From a checkpoint of a small multi-label image tagger: batches of 512, trained on rendered rooms with furniture.
Rows from block 5 of a small multi-label image tagger, named by matrix and row number. Rows with one number within an expert belong to one neuron, the router's apart. Each number is 128 + 24 x the weight over its row's rms, rounded and kept within 0 to 255. All counts start at 0. Numbers have three digits each.
After each expert's rows are labels from the 100 images, of 14848, where the router gives the expert most weight on average: "colour at peak" is the nearest of a few named colours to the mean colour under the peak. Only what is clearly more common there than usual is listed. The data: rendered rooms with furniture.
# router: slot weights (model.blocks.5.mlp.router.weight, 16x128), inputs 0-127
# gate: expert gate (model.blocks.5.mlp.gate, 16x256x128), inputs 0-127
# up: expert up (model.blocks.5.mlp.up, 16x256x128), inputs 0-127
# down: expert down (model.blocks.5.mlp.down, 16x128x256, transposed), outputs 0-127

# expert 13
router.13:162126098139122133101130131082129113099085134141119100159092140118097104098141132118130156146088107103134063127160117169092162151106162132107134173137112113096123124128168118105082141152105129137157122094153112140123107169157157141121115108109132161109124107157163095141153123090147078101128134157130120133130124127186156123153120179150104160137127085115100120145138133101145118129117
gate.3:122136151108106132088175117121105129172139158110151145131111154146124129140090106156160115129101137128112148079185124129128100145123117088152130119122099112110166169097108113109105159122081107108142094108120070154123114118122119154126167176157147148097129178137124116158083146159139156126106127113143114124164140151107157120108184128106119103151111095139144155146094157124144121137110
up.3:176139111090084144107147109103078116123129143113133156139103168161101093138107088137152123132123123099103152079148134145115118187123124122141081173117094121080135140118111143107097137121116153138161108099171109130136120127151110147115133117170124139160126119144119104116134144122204159104169137146120120127163153156148113137132158141156107095162121103098108130132146129106148092144137
down.3:123113121111079154092089111160138144107156091100134117025135130121095100094100154129100184109119152117173112172130161113123154091144142109090144135136152112138113130143136124143127153112117129115094122126143155124140122139135138096165116101124067117114137091146151138121144104100130126147132150140152134131140140143104169073151093127153152153145138148149130093140126123129134113155129
gate.4:122179132116158116105123098131180132086133114118088160156130132124128125118127133067157143117146111112149114127106117096141121143121112126122099091117154091160165115139141142140120150176131164164138131158136128096103123136109113163127097116103148131057122094180121101136112177082119113147172113123152091122151097151159122111133158127122118151137123133150128111131147084161142105151090
up.4:090105157107128096133129155113112138138120115107149126097118137157122124108122169158184146110155121165085126168124142127127125094160102124119130125113138111135133141054119146129134063094130113142121171103133123092113134155094151118144108086159130125146100105137129106150133126140160156088132157140158097054156108144082132124154142123137131107138097126135141148175114143156173116126124
down.4:125129112142114119090102107117103122075131123132163127196107133107113118126109126112118131137157153116102092120135110160151125128107094150101168160142150132147129134129140083106126120135095122153174132093163091135104176137160115199154124096134107126140129116139112134167112109113143137134164145125134134181128172118118159117152135078129148145115178124088081136116092116103145141109143
colour at peak: black

# expert 15
router.15:136126134129146120120134136154118090112156160146155157140120134095154159102108121070138136102169161141150149094137139106151069119102123119124097121096141145115095155105151095137139133134129122158167164124133143146124141136116117125134105116099138158091099130130087115098155095086120151130177121137123143119097169114134165137147090127153168170148122082098088147086128085131113137081122
gate.3:137145109154167109129118126082136140125129151130138103124144152081098138117168094129157127139138161103156119146109140154159145141120139061161161121072137103156163143141186094154136119143130166127108131106154163060108122135145106102120159085133080101117135141133122148139144154142089130162145087141117150131120106102167138110135112122142090117104116138095160128157131134109103139129115
up.3:118146103146103147122132123195120118124130141137133154086117108160146106108124146127087132141116116090117110125114055094103108094110143179127082118180120144090109118137123106140124151113148137131140137114105141167152147106121154125124091150113189144135118123136142083096123166094128128113135135162144162081131153162122143140130134184133143105158108147143093124125166100111147092122144
down.3:106147120143096118132114103126140112145113152096120141191110129109117118095124125142127107144131148160095124140127155197112132097157101102107154111162108159100118127125147144112117113152150087126112155173154137133120129117128121106134173141132069139111122109129104079135136082161145118104140153128118085123135151136141128150182088173140117094133149100149171149127147129077147118181121
gate.4:110095149153179083108168155125137129152141140142135114147116085117127145090117151114150129138147133109110166146158137101146131057126090117152149119134116135141132145102140091113150128135130134137132124094159144117136165154127149111130156108139116158104097131110139122140176109104082094173129099138125106184086119128124152137097113121125106128144142152128187135152129131136121203085107
up.4:138181134079074168143098108130116098152072111127103159115095156159127105136136099145094126096123111136112086126130162137120115196138153137135161152132153127130132104144105153128112129114112138108158139135133120158138061111155149113121083140141145110163173100121111146121113151155164139111145099117128141121153116122122121139147112107144162128128084138144084138095126109090129090149147
down.4:111140147175133121155144073081137113114122105142138158198099101169110116146123111107127080143112135129141141106145091168113112093168119105130110140140140151166119104155136152092108143107091117147168133122140101142087185118139119164119158137124130133108081105136128089146115115134116133109142104146116132113122121126142122136117116127117145128129115163109166098152149131134159179109198
colour at peak: brown

# expert 3
router.3:152122079148136115124139122154110098104095126124126095158145123087161137080145144139136169127133171152162128144153147100127108174148120116108094109095130140106160133114142146157115093164146149125086104115151123126114077135102092136067119122123145096116119157121130115185138109102110154162159162103137118127101122140107146100134160142104155147149087077113172122128130112095137120140142
gate.1:119105132083152106124146145104172116154141100130078076130100167120144115144097122121159128131112138191094113087131131100133094095141100108102123112150154136159104129141104110144140125088114152117126160165102119164130123122096098158114101125132128116105197162104114143155137136107121146135164155133122121132119104147107153137099139162133117124177095122141134117124151109191166121153114
up.1:151067148129154124145103123124159071123167048107089113116095173191137140167129099151141093125110117150087152112172098151113136086154128152095137130120128137146111125112145149136097104133135162131130123133125134122157108126125135146111105167135133142135139137128110125126138132135124143142155173124143103149120120140144120135116153121140115137136108125138113077093153110190173142172111
down.1:155096156127148077131123137140101119100154124110102166071122117140093147146131102110121140120142114102088143118097142139118114117133135114129148178130119120095102159136135094137187189107092123123160120151141141111088157113121160083134173128159112125137139129126161134097119127157122101122098141150102169148134140129164133147130104130149107131153163128111097150159117137106080097082172
gate.2:097117097136158147167165144136133103119115086163106126108130128137148147083097092116143134125133123120120186140065094107121069108150126118119109116105163109133145132124101156126138143142151151162119169118113126135129136116090081153100117149168146108095116124124133082133133158080129170133119135135136103118103081161145112152110153154098114132146146158104149111131119091177093150136132
up.2:171144183113096127089121139127123159144141162043192166133144145123118108147157128119106119183122126111117109096172110133107170148105149141136123143158123158082137134140142121124095130134117115102129107130134121115118132109142141104134152127119082112151111155139137147127115122179120127123123105114111115113143157104101134115128122100155111125115167109147111179139145161081134066117156
down.2:114152132184145107128128103143178142120097106154075108182126118138126155145159110133132098117139132112099141141071107115163121092141132117134135102109166173166112104119107141124116131123140171139117129077117128088161145135143149179138134153125121143082091142135102096141136130131089126146132089130163109136118108106135136170092118132109115151132110149115153085147133146133128176167090
colour at peak: green

# expert 7
router.7:098112129165126086119128146172101147164130160100133138095194087128119156142138123135164159121143112125149145127121143162177110105127090107124145133098124163133116130148099126167150095162120089116083105122092135146130159117167127114138163165162132103153135105073115135116123177133141100165085123152141156089150089134151124097127117164135126108133127113119140147103106123152117123121143
gate.3:124154112096080118102099146164148136138135175146124117114167094127075106155105157120143193142155109129150112147084066112129124145143082109161114111093141163124135114153153126181129121120149143121125131131125150149130127130090161094081128140101164100104161132137121116121127182119098124156152136104154141106161126151099122123138145118152122155153150138123128125123128113102108087120169
up.3:131157135083080123124099144146139137139129168177124127107171098128108136141126135135111159127146107121126120146090109115131120137132092110184121074099144153141115116168133136195144126084156137113117119128112155139141137107088157097091122153095174093132146126125141113122127196136084112144125141110139131115181098142108136119140169119149104164156135128127137081122132124105108096133148
down.3:101108149137104155126125110136097120163149096143139156004151138178146111130078078114128113104128123117131131105112138149118113108134159119145109156154104130104098106129117136093130132128125142091161145119103099146164127118172135170139138153168136146147108110094124122106137111145132140113142118167131135120118115122163110127157099126120133111142100158141107132163116146180104158135124
gate.4:131097164107104143091154136138149120149109069128122121117120122103146114096134124132192148092142127151145126129184149123137146129163097080109113123177105095139133169085144148113122109130122134079121149119117152178146067141125159120103125149111113158115155129143109138142141178109118111149137128108143086136118105116105170150121138159115135070131107124141127119174117123137136137146086
up.4:124113056138163091163153114117134132104156178112130115122158119139154132178145135120089144138104116101135138096166112113112102138114149133125132170141104168147172110181115104132106158075130108107136128147117076120077144104108126118166114095121142141152085159143129111101124097126135150103116120145130140087128131149183093101155140144142121149099136134139126135146150152101130117122152
down.4:164125116103129101135144145117160108127118109145100134228129152157128131098137113088160161080162115172129108108138118113106094140119117106145087140145117120144150141106097112116116105121109096137128134119114149120159091144137128139117144143088151162126095168126135105138117077175140110109171125120108123130126140113131123158117162149136140156155085086142132141168133124185135166119126
colour at peak: black

# expert 9
router.9:145166137074129124152130102137123116130151121103100115145123131080101096104178152120108198146118120102153151127121151122143112107119133127126095083120144108122162132135114162160133141071112141133116064146150129162141092103156130110103144090134087111153188101143162098080151162114127144136128134154104179134153123097139133137125116136144111110129134133125120105171159145137135113133121
gate.3:148107138136157171111136172131131113153110121155124111111111157171117105132129111166086121116117122130168109129131140108128146114129164120114167142118160104088119155121143108107122121119182149110130141103116137141161113124174132111098141139043128094131136164084157109124143133103073128092151127133114139091111160068130151128153149185126139134106096107151142126147149118106131149121096
up.3:126151119146080122165127095121165116092132081122141152131150160151156147157118115112132111144100117124082164098156070134141130143110102142147089116160108112127125105124087144165116142131135131126116097147095136097146128107114114157147131128163139146163114097168099157117104119140118151111127111110193134125125086152145100154117167106117155111104141130128156106113077170158101163143161
down.3:158149098137116119142100171103145144105098148146113091204131130096122142076138122143112160118132112126118111094117181134098133107119164111084155150176114132117085128146117120143162092119120105146122110139121136133127119150133176107102194105138110127144136156100149120146125128116145108105157143181149157112135103149127131101142122164142133157142117089158097144161116142117105126077127
gate.4:195088143146095110113146137169113148117104143120142118131098118076102134080144131146148150118110114153096136141149104121141118131133129079145093101110139127138131171050085144145128146158146125125116148166106154094149111133090112133133133167105138128114153171134110110130130105136135142123179147103123113194120148108107129134131123164113134102144131073151148156134104131099108143137124
up.4:139127114145127136142161120076135149146132126138107140162123145168161146113120095122203141156114107148154113123114064135174112116145119116128119163169133113077140124154079166156140118122171138145119160108104104107154098118149165152127127140158125162136111084155094129120090104114192107098124094116153124091151125123154115164119128131109118155115133136123114101147102134135105121130150
down.4:119072121134128131153110159106110095143113102130131139165120132173146098152128168161079152098135162096104115134161123103097099139132116153150126113107139153121122084168158103149136159134137124105122139112140142138120179101150143106152118145117153085115116136138132131102127125128074146159090148155127198158126148145193146126141153154104103074110138118111122117097094126127124134121127
colour at peak: brown

# expert 14
router.14:119164116118142083135123105157143112092135104120158142151143182094136099135133140118112098146129090106100150151108146107137142150109144130145155134103114117110152124164127144136096128127101165158119110095144147124164116124168120110102131117175133102170163102132148106106148153110121105105094146176070120154144156142139130137141119088144095113131130158163073119168168140132076141135090
gate.1:081120110145143137093098148102100142115132060089123174127151140151113126107141141135155151072167115167096140156125135117120131134094101122101119150133106115145118082113099113099171090135131110149113146128171126154145132161129125115144108112148155144167157101143104170155140126088156170140147165094123170158101140098144111150141119100161124119148135137121133107079136122111114112126149
up.1:112159161090094177103115153156096134127120141143121168107113133132111119091098138130179160100142127167128110133094136152120126185130114104141139113095118114149148128053135167113127067129113124113111145160124138143140102173127154129127118127143150124136137094139121145132132135130170164135149146103158083158107129122074107140081139170121116114165127141131145144097110116083133121123116
down.1:131151163069129131186135119143067119104111167081147127127158151126093096117152139126183121146142106115121112162092160124095141129134095122132170140094068119122136123118126140137107132124079096151094120077117157146135146183133122123133089092163091113115159106128156138122114142134101126129078128152123094151154149136106150147118136115145130106127125146115115124134149169120119136128139
gate.2:132123132123091168131118109135099129143148107143142141132112117119147129094142137094159155127074126145156116104137082142103151185144142088110091131121084140162134115114137154139072107117110090120124127161121117193123170090162091144148103141109128145143137099161137148098104155141098147146156133122126131126174084113111121097163081139130157092116119103139150147119127150123135118133178
up.2:116110108114119116098117085128130135111126120148144074106122099133124138100171142135076176145055140144141109105161113110122109169124151114134122134108164130127131115099136158157131175130142123115130097136141142128119150126189138112141148139104120124125138093139118074127135105115112129154142120169114165121166149092137109105144083139150143075147138076156180149143157137163134148127111
down.2:141113148100123091140183137136127142160141135118127153033136134117146107132123084091127131161124142144135143113113154191099116118120114125125145099116098119143132117132139096115134168123076126149117128131103173123086161086153144118113134130143097163146138132122174136120120152140146119148139113164121128179126104080140118171151132146092100096138141150117121108137153116125083111113166
colour at peak: black

# expert 5
router.5:152171104117115108158114122124172126096157143181102145126132067127155116127145114108152111152121144140123152132136103130170112175126141140117114116133092134116132102183125109160089112077144108107145111150144134124168127108161092148133139136114104137139108162155124109133112113089103109109132089156084093112153156110103130095130091136114120134112121109168161107148160131092100080151152
gate.3:158134155074160148124137128091123179139113138141095103131086114139126065116102131115166140126132078150137117126102133109139140106110134159128088121104192112120150142141120137110115150099131141138124136180114130124126082123062104112107175115114172109121163155131129150126132130153132172119195135107118157132125159150114137166106135145125143134140100124132139149129110116124108163128173
up.3:153129132085177161121141139136133140142138123149080091150124126148124123122146108147126157121127081120157128120083135136146127114140136159143131083070184132125163129124109172117101104110147145138136128141137118139133075130087125121080134154130142122114146124091131124112134183183094162131194125121139129136132137120152100133125137127097127118127112169135126112083164094169104163151104
down.3:110142121151132103117098117142131075075124088145122155063125172130128124172129133117136090103117089102117131129128098131140152137126155157114167172140105121132131113102129118113087122145127158147149120095144164093133122140141121125108128152136128174129121134139104099105122068121095127077113141145137169116115158099167122113145159105152094129120151161180119100130144152159154134177117
gate.4:150140143129132165167108083122111107139141145126114101112155137159099141123126147138099118133154111123138081135158136131143096094159186093112104108093120133135115128117116184113131132104110119089104140137129124094132079118147164139147116121140114135135145125108135109079130096202134154113145131081086163123139177160113082154174152145175128128118109130122129136134145106112081114133136
up.4:178108178141132124132174110108143085136085112125145148128108108172103107129118132110139131119097137122104071107122124129128111124128168116128092135095147127145121144147093181124127150098137133140132119164093126066136119115137105100120124175137117112134112149141170087109110138137134144148147105152122127129147109134161145139131130163137132112112122089133167173163121093100161091103200
down.4:127112117145150130107104135156139109139126096128109141078117132169139120136126126158115125136116097125083160118123097122171118122136139177133139112096149061136093178069126112124062130140158152142137109129159135143153114139127124117122129150119108155087124137107108104161125106134156105113162138132147126118124111122173117091133141141136105117113180120149139134158143099143164157200079
colour at peak: green

# expert 0
router.0:107111111156144117084125147084093124105112100099116136154086147128116134116105158130135165088143141143130100108160140136112134132151099100121156168147154153151118128096132139094120094155121135157156177093168110130088145192114130124101124118121142170104120092135122103161148105109155131123158165114142130153103080103131143080149112157122161140144106083121102142146125120158147136102097
gate.3:116152146133148095109122118124125145102112153099116135125158168085110143112110130125116132121120121100117152122157174116114084130160122096102142095115116079088164148130136161148113106132137131122108151143122150181107118112154159166103158185114167114123122150119159090112129167129138095097118149145096166109124117116132172077125158154144119132126083170108142099166122142123097170126101
up.3:161178134139143139100102132086157131125133113068138125119145100097149139131126107117120167132132112122141151110111119111119062130120128128108127141128136078111120119145134158128112117179160162094110126163132135110126110093144137134138178159154172087134095123144100077118082175108127141126121139108122138105144134127150181077101137129102126158081113182156109128110124120146108114128124
down.3:180094145173144131139166115141128122126120103137151130090127118178151150137185133131112131109097185113130130100133069121132121130127132142112091142131125182112126131186105115119153157163130143121139111109106112091133146119085154115123150127146126113141098104150130131123114128100073155136080145125139161117123079143155164119091185114112140098127125120125127142139122102128118103079157
gate.4:123146127145115128140106131129112133139103101164146078120127123135111121155144154086156151115092098146125114138147110176067175137163151112146121137103150119143133109134135145123094134125085106092134131108100117104143134136154167094094123128140160128171112114086126147149104120102118091203105132138139128093128103188105107151145124148116151129082153152119134129167103158134162110163139
up.4:144123146098134157110114156142115147101134104142111136134070126121126127105133106145136118128170140129112122086150181110131138101152133091103134165171107143133126135114160127138098129101124154154140118133132131136125071134126125123124151134080130116113161120137088146126188165160152135079201113135145120129152152107154146097160117127147173128121114073123059108126125131120163132148101
down.4:162120123154127117085158096107111099100182152125134129187136140090154126150154145084141133144096163130124129103109065139140092151102109110167112125126142125100123135137145118142140142142087127137129135093179147077152149146122085142140106091128099141130100127142130186109108086129122192134162130122114138122150156159107124103125128129106126110108100125111174141121121140124103100121153
colour at peak: black

# expert 1
router.1:114116141097107121134121145151116116137113136151141136127172121099135174064098176109179160090179119177106146138114127128128117154136086126152147122104135127098123135088084145092154095147132102151110169101103114137131127156094144145097085114135148154104133111121146156161162107104144113137134117095146121156122156157101132137120164072110135143153111118119083157123102111123101117127120
gate.3:164169101128164090185147108094138086119117132087105147114138135148102159084126135121122127116175140159108066125151139120125140054155152098092116131148062117163132131110128103127133128085118135147143135118155151107102150152151140120116141113133166106099110140123131090136159118126101129123145112148120108104135118144151117134151159154147090136144116148130131082131142078117111129157141
up.3:162138106109161108139136139117115090122119112098116176105129153158096129082101126129106089117171138129110065136151097094125138102150165123117101132149082128167112148091125129143114125132137143125138142106141139125125128151160128076120121162132155083130145147140136109116120138121100102136164131143143109131127155121126161139113165135160097163162124139159116070126115091063134111185144
down.3:136126158110110117084138131101174116103148117122114128031101116106145111155143131106122120170095124139138162111165120165125100126142117123117138108155132103090185106122134114126087117131086148106139108127130148127154074084109139135103155120132130139109150142145128113144133161122147125074116135171142142097143161163121138111107150121128140085118138120176143169152158154115114116157120
gate.4:135102117172113135110137141126128098128112117127100169140074159146139128157127129129118071132145138152079156101177138114145109128126154154105154128158135151123107087115118129123179183153124130103146125146117091130110144086117126134153173139092100125150097136123106113134156148106077117152101167108142114179105176080146133151102124125156122128106150108104107137097110136129107113096147
up.4:103115106170162102148121115110123104119128115108126161141089155091117111131105159129097117098155128161105167108189151080115099129133145122088143121134107159119167106110128130120121142132110088127150139181146096164139095103135121129147139148113135168160121113146096076135175170127140083117147162128116159132126155091153101130119112122157142150113109115148161129098144106172110123107096
down.4:118152132130084133137127117132123115136127187114122152028082149134132109145132143126128127170146138117135172118179179128162115137118136127102132143120139106115144110132112136095143136146159092100092139150145100146099151090091125105107166125142121138149142105105064109100145128153120097096100165100138095106129165141161132120135148137143110123153163103113116144123107161107119128108133
colour at peak: black

# expert 8
router.8:130102154121127138095146101154125150097160078099128143130101150103155150150110126102138121164130170094159099140177107099129128136143104090128109134139106131096139127148141125133121143160105145119102129113118147119118114133102079174154086107094134091149159077135125166126119142100099150155116125104178083130147153163107179092114139083123135116122101112148127154151099149105144131145165
gate.3:144095100148169108134106140098099101148141133118122069123132153117111139148138124135145133113074118131136160087145109164144133162135128142129144150131156147120154096123109131091162167135121153147132179111137107123090182122089126110135153120086128112143099149131136104126104153169128131112106151106151134073113147145148139092091141151096122149157128112078169182136092123148114154132156
up.3:131130175115125072162160106165174157113140146140103174141133094132146120094129139106128131125155103138118098146122126136129131104158140111133099098091083100183130139117149095200099108137152118097105100155121161106164090124103147132119136122155122154129126114116126138112133102095122137135128095168129118141172128129108124135122104099114109121114127108144092047147154135099143141144120
down.3:148119076134127121149161117132117104176157133126148113194147116110185138134133116112130162111129160135144127176127123112115084141119107121151153136121098143129125116178131115147176104132145093137137156145109087081119164145147111162152117111113164116167131128089141140133125094131118175156153143123077111107106123116155107134158123096148161128113088126086160128122143108113125093088137
gate.4:145122113119152060104153092104098139084095144115118135147117120165089137121094093155115134109108100099131157085131130143168105133127153169136154124108169117163104115072141145108102127123085137155162122115179130105156141130147151109133132164134130157162121128170156115123120135151161104113112126151112146141091154134147127131139147159104111131117137131078116165147078140137115172120125
up.4:102134147140150132125097111067159087103110137120156093132110138089081113178135152117140121137127097119135122148134086181123145160071132188085107115107156132137144117126118151084103130148126149145131128147158123116130157126100136127117141100108121117163117111091127099142107117138130135091133146135146132131112110140167135139184132103160154143099164164135112086149113140177089141129102
down.4:143125136184106168158141114115184069137100142147106108180115142140176117148122112148095113120091129142121117106160110161128100127129132172055105161165111115107107127138121162132070113132154123161110120129127118110142106107157139150143145130123143104121111119121102074125117138105141111104131152139165148101110118138113135109159131133158095125099129109171105139144125130145127159181138
colour at peak: black

# expert 11
router.11:172169126118141130152158086119153174113160153119111160121154093072150099135136135074103095151130131132104143109154159119116085152127166149136132087119111105110132125170150112133083141144089150136148101118131137080135106124129145135123155121093118121153146125139097101103105104128164133123137117159126092098146157155115093161156170103117112117132110103174116121143143134109103160141168
gate.3:133069104162149117141132150147101154111112054139131149168133135132109172097124119149138131095119151179120145120152178101105114123119127109105168158128103146153108108125134114102156132136107104116123101156140119153110122167124108138130121116143117143112132148095105168169161142098118138181119149125137142161099142116118119111137102116068168115144083107100123167096094126154147133096132
up.3:168148146068150100130142140136135076126110167117123125115095146079128123107144119139132110125136076121143108116108107156123154177175108120097084140145126118149157099150110155128132172148158127197093135170099117147112133132096096080120122141130133105134148149163132115129119178147128076130127111106144092133121154158133174133096142140142122130112133125111152130118133126087106156144127
down.3:133133131157110166124124106103105127106129180138145092183121108103143115134152140124107095149119151104121117140167139108146158144120069127091125098112105162146131120161148065130129130132157141128113115133170154163116162095121082147156128126140112127124149107090135130128136164089117118170156144125104099135154129154119130094192124146128132096120161107164116162100132177101144097109141
gate.4:111139162125155056154159144103114105139124140172125130144099129138126145144111125153154122142181082130130144103137108143139101164154128102144108144137108149156132150132108132132137100163125104154143112147093096120099148133145127088128164132142145125170054137121122109116119128147148065107125103110104126104175115108160121134125124124071108137119132090115170145136154107164088160120143
up.4:130140153137144062148131090143107108126108146162170125125111152130106126156128127161168177153155092124120132107142122114168120194154111119175116119095110130146136159100129106143124119147104115176115108130127126128099159135136107127145132117138113134145094133130117117126129153178131073103163110163095114109159147142142097121167092120068114104110078113116160131141087120129102127135119
down.4:129095128126106152105089123116139165135126158111141153082131109146148092133138141156117140134164178080112124132133173132150066127124102161113122111147125127100077162117136076113175138117108099128110139130164125148129151119114137136139103127134109177107108151095075148122104094146112146150152131102174097147136180163096137127122124111126132096148172101120097147136109107144133111113118
colour at peak: pink

# expert 2
router.2:125151107141164104107136122147132156114131131138081159116159103097126144133115083128129129128162136125114084098073138117125095161127160130181140096116123087129163093157120123166141129154139141175166132153161109077129129139142109132122115118107129118110145135161127083143115107145134156125103119137136123103153129114154165170088144115078085130177103131169141111127107093096093146132110
gate.3:150168134106126138176101145120121113179120099154103094158100160132112112161156129122111123133169114115115073118143163131120127099106181136106103157142152149138123104160129147129118094125134098102136141132113134132141140139142156105131099099064143116123081134102095156105141097139169110144127127087103159118100133110102080162128119140133163107116111138130114136094126104106198117100122
up.3:139109147114173102100131156092080108140101136140157108110127156123094150106110134153161143079164125139120112113154131157092154100124127164123150104177152135132129151093070151108179150136126118131113195093154131113109132140107144092169151139146122125155157102105106139148126155143178120136119151133103177116108091102146123136123098143149133121136130142132134152120098106125101155099108
down.3:108135148118143132129100150116069129188110185111144116170113156068113108150129121139147098100156140158124114107116167132122117142122119152104122103140118157127139132123122132131146150157115066153124169160168115167098119148143085091149116120132139108088135122097100131141135145131140150127150183124097128168122126150125157126144094150120143102122114118135104156134103097123069119091099
gate.4:135183115076135124151123120118127155137133152129121140102088134132136095126156149149098166156116140104167109142131177107129090150113165117113091125111108117148164116140196138114091161142143135141146089128134116125118077119157115100109092105113067124101136098135138118103118143109138125104159078156123144142133204158127160152113111113110126141125122138122164124116162117109142128128097
up.4:130130112104144100169110111139133175127142133133148155103086119115125109128144128139107160137124112102166098126144152136119107146149173125126126103088106090159159120140173146157102147147133148130117079137123124121097097124167131080090141124097125129073129106150113121117138080148117103121164056154134140136143185151149147129107137097128108144100112136126177116128148096123136161165097
down.4:136108157140117148141122111164139072119141093087103079062146153152139149159116126090160126135123112145150121117080108154133129146126148102173120139139120133116135132123076170166164133170102083142102157133123120078134147134123102123158089119145114146128149125163104119116107107107168145098096154128129106135111079110136100117152126137150127098148093137162137148133105123135083138143118
colour at peak: pink